A small image autoencoder, trained from scratch: encoder widths [64, 128, 256], 16.9 epochs.
Rows from block 2 of the decoder, named by matrix and row number. Rows with one number belong to one channel. Each number is 500 + 40 x the weight over its row's rms, rounded and kept within 0 to 999. All counts start at 0. Numbers have three digits each. After the name is the row's rms in percent of the matrix's.
# convs0: first 3x3 conv (decoder.mid.2.convs.0.weight, 96x96x3x3, standardized in use), inputs 91-95, a 3x3 kernel for each
# convs1: second 3x3 conv (decoder.mid.2.convs.1.weight, 96x96x3x3, standardized in use, transposed), outputs 91-95, a 3x3 kernel for each
convs0.0 090:479489476491471511516476472457467445501471469488468488531483557473582491496539514478470502475450505465469451485455522518570573486514448
convs0.1 095:444495488487511512514540487530631505487506504517525527571523501526504510553533526509483487509515510477460467491527518492495497475529495
convs0.2 100:519536512559572540532492502455479497508603517437537490510420497469511506539498514503493508575554492531524492517559546508487511526503493
convs0.3 099:489457463445440480498453500504496432540579463489511425558569521600531499524510544534496483482468488518492509468468493487524477461497502
convs0.4 103:476535529476574528514508504439432461285341448387405433496556456541517537548555661446477489446455511436510462556495523512516534515499540
convs0.5 091:492457476511547473473486492572511551485432455536451481489477492492490456452496422533547491533746531477580494482505480573605477521524451
convs0.6 100:538432403542510481517556533515522502464445479457460474502517477465466457484372448525511549510470523516510523465479498467478510481519487
convs0.7 090:481430483504511562500566508519522475503536488467474462576571474541577537574523480511453475502463430517499510458472496427501475500497455
convs0.8 093:509487503502538482540522475502510491618601544514523498480513546464507476527500541479477455483461525513514459504481503402490508459507516
convs0.9 102:495488507553510482500482488486506518480518511501490506492510502481456496458482474514512469569514454524487469480508496452519504470470503
convs0.10 101:497496485615529530483495455460482534507515521488495525520473448530503445487453460501466491468538511507490513479502516531520478486535523
convs0.11 099:524499497500494568498485516526491443544468509503505447583581554541502580523436541511500487523502547537514499532495510506505547518495506
convs0.12 101:461506482457539542483495520490487491550605510523544499511528457493502477540486477475495489472430478520527538491497513480484515464457482
convs0.13 102:521502518507532533492486498469478483487504521495516546526551467469521492531496470490545511514470471502505488581499478464489497499491516
convs0.14 108:490455499537539453485523493455500472501509502473524514472544508488552481543565527474470501445504528484513493516473507533525501479541466
convs0.15 107:548518523525506500524543471548561568492562516477522560442482510504603509530530524505496532518477513552489498526502482523526482504536510
convs0.16 113:482530496519610505524522429459434465492489468490477478448485558509514516475537572511552491522558499476492470470515481535560501506529523
convs0.17 103:502568503472502500474498480481486445503489471465477493496522523491462460456431405492481474522501513486525551485503441473484475522460498
convs0.18 112:489485564516477416494467495542534470502494488521518466503473420501505474527466479515458466501481472501476441500481513546535491454469488
convs0.19 106:587484500536492480573527492474478495506466527489481455449465512479459520413489497469476522507512517481519468557486541493469516491496482
convs0.20 097:492479500497482560488511512514493497536525509515486493497500586484532619529555524520471532506475454537488464531510522507515522476500501
convs0.21 102:440447488542517529496548499474533452449514496431430471506487483492434465460564490538511543517480543510479507452463501496513485441490520
convs0.22 091:507481479506528500496514497531529539508498555544538482530536499493546498497680513437444458420461507450449481473440499507497529446546489
convs0.23 119:464531511445578532513465473472480489535561515469478516438503455429511521584479492441461523491496536501506470465487449441462554484464521
convs0.24 102:466483521451461501515492503477438494446464504535531512434519434513503454442505466486503530497538547486530529479430443494492564486429496
convs0.25 103:495504477488523479477462494477454488465431493494468514522490503486472466528476532518539535565569523504498505495511482492478514479462514
convs0.26 096:484462465512478515567447494513516537514485524408484505467507499409487512609408530526453455523535491481509480490493499486485493593473493
convs0.27 100:455502501442519566485510527511519480537594512496514424557488498497485459511610517508487498506515494519480515491469494525502483547522472
convs0.28 103:508469431541475457547531459511535543419518517492496549447497462465475442535471449508522546454440522466457459477509466542563530497574505
convs0.29 092:497436469463551492478494519554560507443513470509448497500513524456624484515600450483492474503483485491480459486483506529571495478567512
convs0.30 091:469516486501237505490504497502514467515566494517498479517553529514471516451554437529482464519451505520521526488489509447437519483477484
convs0.31 101:520539528516519531472459482470456515499508505531551493434543492470533569488430478485525549493502465516537552473509485520442534540465517
convs0.32 116:500447482491463487508494484546569567550537541523503505523502492485447431525476445453491486485425482457451481450499474472499454511475482
convs0.33 100:474455470484531451466483502581583527533555518521503508520542520518589484470545534448443491459504460480474488529475486508501500478487478
convs0.34 107:495466466454419446479448469535564502531588535492522458463498494488511453448500497498533518557473522501483529461534501464540516455552520
convs0.35 095:495498529478490478446504510495468454532458444518519485506459398549526528523465489470547525468482542476495514509514455501493521490488519
convs0.36 103:512523485527506497460498476527542498625699508558603497462465497509520508528534534489525493543591492536513481493495475458447481461500499
convs0.37 104:482520516496516548511542503494552486506573558479514502523508540499582507503421526508571546459493540485468463476454451476485445483473483
convs0.38 088:485460435501453457465448467476492472471452458503479455559513504544418488480463532533467509513472495538507507503473513478435489470501522
convs0.39 089:519490498508530498521486513538476520484428560527498522518542497464477464563446454503505502522486497483570481508500486488502511484464493
convs0.40 102:516514503459449534548520530513481462501436480480489493538587476528566663512542491529488525520475514527508519510476496513489528501500459
convs0.41 108:478503534490480507478501514535579532522536472509465474555562461494522441499474481541539573523520546503476493538509475530496530512493534
convs0.42 096:476511503496498485454459496441429415424405432471499472464485454492476495488467536495516462452456458487521461443450441430407483471452479
convs0.43 112:506556524500630570511495518484443457487427488484495454511463460499505483550538470503477498471498481491468490547564512499486510512475468
convs0.44 091:457465504438545525485511454462434478486385521506486463490446435516441478481502488545568523473527494512514529536493511645517522564570498
convs0.45 090:541501501544535528486549499494499503487456521515522500385399475478446456489485477521568528523593543507590510487472507495453518525459486
convs0.46 106:461487497471519502454496483496494517464489450476478452480531526466516528428547552508488515429426463554516505499508436561600480514553515
convs0.47 102:503516493477498503491510444470487453501495449472495480502448544519485465491474412434456499461541520499483482459444533431398485497497532
convs0.48 107:522551546525477555490460508508502438457511490450462507493523489518514493518472471496462473544457506506500469468454483493464520486476524
convs0.49 098:483529497501521504522539532529517516475479511514439521538508506496578528482429440514496516488418472481421532453485505483450509500494480
convs0.50 104:486539507496504502485500455541597532594617540518576580530516534589530539534589530441514514431508536483512544452481481497476521499508526
convs0.51 095:407480434476459471498462445564560580563590573555522554585527552542521467590506529551523533460384532545464517489518489565546516509494512
convs0.52 099:498515516501494475506467511528512563486504519513524535545501567552547498496510671459499506503525514478494438470465470502519482495500509
convs0.53 094:604510460492513489470480491384466457493508521508491515523487526571460445462505502473528479516436479503476508408525492539500482480477484
convs0.54 110:496517536472492472459480483512515480604591564567567495530453454584531507521526531514491497551477474559495484521522529536572567502495546
convs0.55 109:483416469482454391508445448498515455489526497532532515594498509541531551551533517442473554482477499521498546522501471534568473493465480
convs0.56 093:497482468505508450519492502486516551471502534511472526531532454543521438369587468493488469481456514500496512509481443504478502474488491
convs0.57 110:505499445557491473543544516518509488520534511462463482610546507550509498539507631496563507479545533477484465384562495390515550495467491
convs0.58 120:491519534514514488568513544526530531554659549502552571486495427414517464437438446508502510533588537525482484497470514455390482488477487
convs0.59 084:475525480470472464493502479493525512482546535446492510551520479595484480519476517503504551535441496521504527481519493468431482502511491
convs0.60 101:510554528510509494538523491589584516566552471506560442535487506523617560470495502490459465494478422503544485509475470477499491521500498
convs0.61 100:561514513517564510538536558448503468516578449517486471534548530561614515525489472506470537504495550517546570501512493531514484463454495
convs0.62 108:483491482451505500466480488389466490457530526463518511535538500520623513533499449530578536537575561550548537506517485573510508486486494
convs0.63 103:486489506426620520483439471486530502481506496525476514521485480474560573521527530507474531461550478481493468478468491520569506495469509
convs0.64 102:500459502460446476467448506534508555414419531515481546584550539593552592568584509543444535486419503506467507495485499518501485529492495
convs0.65 097:496487506462656498495470492499431508512472480457460506494425535429514431542498507439500471488473491447460479477494506508515489548509488
convs0.66 100:534572537505460531548460549495442517470475518496549511492487470526462566437405495521505512498459473551537468490496487465440502502448522
convs0.67 096:480484485516483540516521520499524527520580491506497491518497493520516451493458423473549517497515479511553508478483477433406516466472496
convs0.68 093:577532526531474499504499516473486487475506488477534524482492544516502517517472509517473443499476464503521486485515454465475486507503518
convs0.69 098:522504489524506480529532460520497497526504517517425494476512482481557519479480543504540523450465561459471468484527510439504554463499496
convs0.70 103:493473486470497558503502538525513534454568547533546461447486535515469459386498570530496454554514551536501472550544513536495439504480469
convs0.71 100:439455434444438444447390436495436511501499478525508455450482516445495490487496515515440469490513504525500472487513518475540513501481525
convs0.72 099:530499524484417515463528496528521507525445467523537493504546487509491529480576479533557506526521541505454554498452500551472517514496503
convs0.73 112:482478586436443538490496537511520546503469527482550541436429472493460485469475526510445493440443453473541505512515515537592523463460484
convs0.74 105:498457470485485516503555529506487481483495482468449473524554594480484505527541503526486532543416451533477510486491507424570531494480529
convs0.75 099:406474455437420473497535530487512460500557439470488508440510469472510459441460568480475443465465429459443441527508516588606573526555504
convs0.76 088:511525524534502503523478467506480561531516551552515509532547494514549503541517490511531460521476485547532488511521492475546454508445457
convs0.77 090:518462507460423490450427497506466535406381514454437491557543541537491531511528536492503527484446512533503520480476487424443488447470460
convs0.78 088:531538505523529497485503482452511533461535536521593526541586529558551528547493540499402546444419538553517521482425484519439448480470488
convs0.79 091:454473494448536494470513441495620497582542516484526534531515487553507458578435487469475538530525520506467551485556477611625545517512454
convs0.80 076:485502515504422551490488535494521494486503488494495485470484485477510509498483466568499523514477478513486519512495516531585485535526496
convs0.81 099:500526533482453539496507522494499475557619521488502463546528483498463524482468527525513497535556510515441506507515490534486508509546505
convs0.82 098:563569528487553487523477450459489538439523484509511528549440527502554520439472406481487522471471477454493502506545506543569529481563497
convs0.83 101:466524493469565596503504516514487471483473423453490401536537386470542470524479466543458490483466460513439389440499547463446522504505542
convs0.84 094:506498436495518465486521486491511548458480541485546517582473501516478529494513527485490457477426480513531498503508483466510454506495472
convs0.85 097:483481490462506512494501538562558523575524484504467450498446509515532484469477388532543478547471482523584521458506489485451451463463509
convs0.86 100:530521491490571476473515512453468483537549506457460483482517515445514529502535468421467501460437487495411504503519465507505489497573474
convs0.87 102:529518498540542541468466492480525469469523468507532478590559448530577519576569544529511557516490517554501506504503444511508529513501460
convs0.88 105:504517484515490451509485475497492536509468453545495483505510439432487476434505331493461468516480481453490569489488517440490493464512477
convs0.89 103:518512491472495517505494509473499433521557494469457467421434545526504559470539510463513488480548449464446492455458463505527507488478517
convs0.90 104:502464513471447460465516531609542533606634539556522566556487531472443485495482459500514548464450529467455507471472467501500491524515481
convs0.91 098:499415465498481466547490497458449495434392532461495479471513553515507502412509436499514486505489476459455521461486520408408472480464493
convs0.92 095:601568555540493604516510531483464535460450494531470580464527523533546486474520445467512465540527538551510503517534543523483536454443465
convs0.93 097:497530494531521461514477465502457547540533492541514486499529506505513517494563508456455538494532536525561572503469484507493485497519487
convs0.94 094:521491504529526525493526528497539515484464514506449528515493521550565517521517440493481476486482497488485456477483502468508495487491457
convs0.95 099:507462507479577489489515504485492489513488536487516473538495521476512508495554456521476499493453507505514468407460511405543510509508526
convs1.0 126:520542501547476519516536507540566491413430487525576528464464458485505493497489490507510497489474441470501445527489493458454474510491498
convs1.1 095:488558553508535460504478504557595525511569481531502497490483497487465473501502490457520498526560539555492531542505579510453504527512536
convs1.2 092:524501573497536530492537541466508504484505526431564516549550538553478491541507505557483473512452480483459510514499488502419513460480523
convs1.3 092:481478551473484563531518562553541539478490464614430554430490414500603479492552455481525520516554558446504471505478481523472455553521526
convs1.4 086:500476507522532495513520471488535513503536502445568473457455476479500489491525482533515515486492514523511525517493501499443469552545565
convs1.5 132:521446485443366447528450513517485511495495508489526504504518490512542490489505496524525507536613550509547512534518505583628550517571530
convs1.6 089:472463463507458483479500491527546513527543475479592564531489512485481481483527518517498472510530523512524461526494509490514525512529513
convs1.7 096:430428439415553487501497516445524479447541448465440463505492551469465477470455466475466455501522458529528508489491527482502505470463499
convs1.8 100:516484450533511538514509519499436391532567492470493538501497517496515468474498436465515503431542508473499475537520461561491439589552514
convs1.9 097:466519532514493532482454473558531445571538567562468467450470410470447431507475459463443445525513439556545447532512499503485498500507541
convs1.10 099:497524552519489459494492465506482533563497566483536536440437456432482418470471501524562518490454497483502499448475481499495441476482500
convs1.11 116:497463528511446493495467480470480407516485411515508504463507451476457461484491450519525514589540544521507541500489504468476472467506467
convs1.12 109:568540525525578555527543521486513478441439504458460515518551506511506522465473487526546506491536519486482513482524502472453461503484532
convs1.13 115:485450529478456534533540521412557599534487527492503498507519510507486499481461479488500453474522499496523491524485520500460462522490484
convs1.14 084:452451486489472442454482483542553539506516480516513532514542473507451504499504505523508501480506522481504493530461501525491469477503480
convs1.15 084:524475534421430474511434474500498501501436463488497518434455456385379427438449490492480490507404455539504496446501511439447526476466450
convs1.16 090:554514549551447535556486542557541536498458535520568583374333465392324448457453486511484446513401485488422456486512506504473438514474479
convs1.17 108:511494511551504469564619509507518485568530488537517468476474469493495507471485481471511507454556474452525490523505493531524496538518521
convs1.18 082:457507409465474428467506511531495482459567496525532448516529487547478497525535490486515529537481538471511531519521460452401452484462507
convs1.19 081:510515450449466448537477456545513527503423456555568574429448462477491498404507492461460495491513514500490449511503505445473490506510474
convs1.20 129:503477469511519537548455494493536542401534648478478409531502531533515497493485523514465424510497449506529477513537516579494516532490482
convs1.21 092:495504564552564544538518563469533591508541592472605612483504517517561482465518473505516514457484477551479452470474491510484469477505491
convs1.22 121:450440426477447462486496433487512479546561537477603485494476486496486454470493470468470508472496487590483498498459465524474440449494447
convs1.23 088:461473439447462445488466475482558511502508488523522483497525496526510491520514506516522503504490535466504516465456467455428477498453488
convs1.24 106:468522514484507516511465513458444415384540461453454552502539520493519532487509531480506531514484518540493527504505510513494506510544505
convs1.25 098:505531489515658540436505465502423491494446488501480506501487488561438477513466500484501456466432435433434439481465458451485524473456453
convs1.26 118:521533522495459550498480486472494537459489486395467512499496504513503509521466489515527516509491498431532520519500505487516497555507475
convs1.27 095:452428435481459453464436449455518501420491617455546478539504532558501498520518498500485501430471483498489439510516506533511527516527511
convs1.28 090:486460469518483418528506523481404507512446527453553490540559528539558517440515519462486456441561480473483473524475474546556520506531521
convs1.29 116:526452526469378490470443468510437542555506492470633522485507494469477501445464474480515487435476518555483436494536506515493500487516481
convs1.30 115:512513494499540513504479504475547574553565531534519499534460475493389431541492535489563475487531488477488450485471527467510506474490523
convs1.31 094:504440522469360464508430482503546554576499576527469521532503466478492478529533513514491421526539455522544514508535511517580541510538499
convs1.32 090:487490533432380447529466499518506472505507418514495499450417495438442450462489437488456480458448474457461472503476504507448458495407471
convs1.33 111:537542567524469477500496490416428491537471535490500422500480465460496447492494470504554492424444427452412434479524489546590525497528484
convs1.34 088:423417435524449456507496474548513562525528540505506500470483522510509500476485486553467505488503537540497516514560554564531463477524509
convs1.35 112:503534534526497450490515457496424449482464380453511514483479488486492451524544469489548567494515474531529487502489492472509469530490493
convs1.36 089:488522574504522550424446451508460503497467493545528516507524489561598509485517481437579489503612498471503483462520485496543501494512485
convs1.37 085:531518513536488556489495506519525477491443496536459495461465483494539512448569465522531484518511492445543481514527480521577543563492496
convs1.38 093:539526492582442519584590559525518519527477515501495415505562565534647526513534487480556485507517499469486488453486472440437409460448469
convs1.39 116:486484525510434520531527552384431439553543463334458461550548532578522482536574552492503482483551540510505491487495522565545535497560537
convs1.40 107:522535496523504486501515542502563601439504457436468528523525544511559561522525532515483520465492486469494503555540543524532543565498531
convs1.41 085:443447427463530442460498456497465498468422395459363450502503525542534527499507539431531470520653538378520454514520522505522496546505527
convs1.42 087:531518547501558552514541560536507493399442392456488441442494422536584507443519498461503495494584550470592519555542529493448523534491540
convs1.43 084:487416392494537466460475378455544568435499528505520547489506507467529513474588549468473415497562484520498466571550533484372437556496495
convs1.44 100:444509486475385462449473468529495499496487433529519528514580528523626514494538505504488490514528490517498516517534487526532505517507491
convs1.45 103:500532553525578547490540528489485457443474564481520527490476438474455441497485459509482532458448473530499510513521530519589572503466482
convs1.46 100:500466541477478465479494484597530561603545524499503511512490521527538514513526515473535489527506565470558496467533498525439467504473528
convs1.47 091:573519547566533537587535481520622485571639555519613524514522538471515557477514509571502504548514503574532532422456460433462471450471449
convs1.48 087:497506479520544478522534522437534493504517536509442470496491456537517463476468459529500529431546500476488503434487494509531523447497512
convs1.49 124:496511504526467510461556460553484520528385493508500506477481487486468488501489492484522499440425458497419486451454488474547506470456469
convs1.50 098:524505462505509493466517481400435474450506549494449505593575579528502511496527533464491452470442418487441437477540492540601475466506466
convs1.51 086:521487470503499499505488520457546450531565520525486453507469443502420425500425428521510492466453477468507498467492508478523542496514536
convs1.52 108:536493500561537524535519496449482488543431468523435472512519540512536531548544505511431482498528513452535506533523519514495483506479496
convs1.53 129:462470502488510487510550490508512462587565554521503572486498462506541489483516499578487557533491482472457530499516480493541489471533539
convs1.54 087:451529508423472461441427441433484492428486509452522478506545515546588526540605525457467424463494435493517542470488523468505481496525487
convs1.55 086:586600514556610520530494508442484466450479504480506538506537521561599517464599524474523541507484452493489483558555507527601526501532501
convs1.56 089:518504498505582507467533509521449543561538530542560527516521527470488502503515505456542536418509505502470516474512525524472569483487516
convs1.57 088:510541514535556491506480505422477513402495549377425463500522463554541469446481491510493524530559511370521506504541511475524565486491574
convs1.58 087:494512501495526519478526518516538514459560472484481481501526501534557519492516526464526473595607524543602480481484451481515476475483483
convs1.59 117:456496516523598542520556568516498516448567510485497514495491514501563486479514509469470455493529474486540505499523565539457537511493551
convs1.60 090:518526517503510478471487490535407422547401423522483414505491492466459460466519517473510504596626494492562510469469493471496500473500507
convs1.61 086:458502485455537558476476524570517523481491481555475539490513482529502433497491470487533526573539460535536528459471489507467560521479524
convs1.62 093:515568477556706514510628507519429517470471536518514514509521469583592551462566493466501448466521461434473480459582496508606504520512483
convs1.63 100:507523494495399554470490492522488529524433527532514503516477525459463458501470535477544515526498542494498536537440521460367428550487544
convs1.64 080:509505522498541475518494457538530539519562531511523418484477425502435456491483517538501534555468499477465480497535511457502541506405466
convs1.65 091:509547540526394541532426499543485563519456589489502426499521543503491481491473489483542498540513532535503424515477533526425504515495551
convs1.66 095:505478470480475490496421432474430457433375493479408470488501518507527496494494480465497512558476485503549522499569509487511520516466516
convs1.67 101:461508469442608469477471548469462529378479519506488500512469510503496521503510510471537468505628534514560512495517502456450505480465524
convs1.68 110:528514469512477470516445523558422463486523494411476505521489500504535497503534537430547530474462459451469477476499516513487487516494495
convs1.69 089:470458475484397502501403451517522533492530558511481512499585495455504549498500498551526539461605599463480542476499470507574434548556432
convs1.70 090:487453449467523489522504487495523432485574542541484507530519535581554518528548513508502497620559473543585476465535502510534443494482487
convs1.71 099:515534500545568517524547504536537519537534542502503482559538546487399526506518546566497531551461543617560527537539534558520543500496507
convs1.72 118:532514491534468489523520522526579468509506469545483525490495499516625515486520486522515554552537535519552533532510524499511493486496507
convs1.73 100:548578521566571592560557542510484503517495470576477543541573535531585519534585478483514465487510487478499453501542491489466480505477487
convs1.74 101:501543505522546522490538491507584463463426474449460475418399459380391380425402441483452459481472428473482412491460498470456482477489456
convs1.75 091:454488514515507510503505506546583521443507535527482515513558537538562549571542510515469494520488509497485534512517539496544499494520505
convs1.76 110:563556557499441477471472502519508512480455509487498572535540560540543547548533525455451463391453449456457452476483482495528467500523461
convs1.77 104:492485564499481478495482492489524523468499466477494458436452432433451424481517496501528516523547521478496463560494492533470451526497519
convs1.78 114:520520488486474442471489459497494461462480472496489435534525535523530541524546547489470449438418467469465483522498518511506573493555577
convs1.79 109:506521505521453539485526509518464518497446443500449478502458465464511424442503450474562508528528556507508518497490471462428431522513506
convs1.80 131:491441479438353488462464462564480490481360481516473507400444447498571409434468418508556502541541486507498465490475494432393460495481524
convs1.81 101:507496522526484510486477493499520534480476454480507474463532483547674551517545508523528470561531505471481465490529522491544507510507536
convs1.82 097:528585514502536467474582501507579495463484474531500481471473484468508494477519505511560497503487458502502516494539515506518523520548523
convs1.83 090:512516523514557558469493592483462518500513401444432502467475438463457423455445445542542505517562527532546501507559535525587562475531537
convs1.84 101:510478528448462471454514457524481482501434533574493596471512495500570484480529487487462482514504509505575514461532512486524538456532508
convs1.85 086:534575552526578521511590578443445448475448398429468458485491463456485454426473466442482437529504464517467474437468515450512504458478490
convs1.86 094:484534495569637513519577543526415490516493494452541519502508501540548542475544497486532520487589540460461485447447434504464454496484490
convs1.87 090:403466544442531550491526556481520483480514546634619504498494488513511514468498500525560525563566539541501514484462463493510509514497482
convs1.88 112:462444519452481587494481456480495482564586544513570507511540532582571517493550489454495558568554486527484532511462543525507525498477497
convs1.89 102:450493459435505463477475444443527546437534584514444542550564523585596546535545542503521527490439497480460516455514463470542483486477485
convs1.90 087:491449524487451516495468545543547529549524491462481430534505523512450456494513481470544476501538529459531500477483477449444472481443484
convs1.91 089:482458506463524571539590516580524569507638558511530542483479466454422462425393416525509462497470472528499467469506483473503488450475448
convs1.92 092:461446440448427398485469448529586549535598543548617562537536519537519520509541543524507422497501458546490475474458504514459426468465471
convs1.93 089:560550509617575501543531490528508455478466432434458536420459511490574508467531558433520472535500511506527512446490484543474488557516514
convs1.94 131:498485477493443553538553490454600472493382501478479474507556528520540539536519540516566528539473516519523536540464487491573514491528484
convs1.95 093:523467472517388476504459526466464496462474509488408483484541512573591588547681540477489475461487538475560529500489481459512493479597518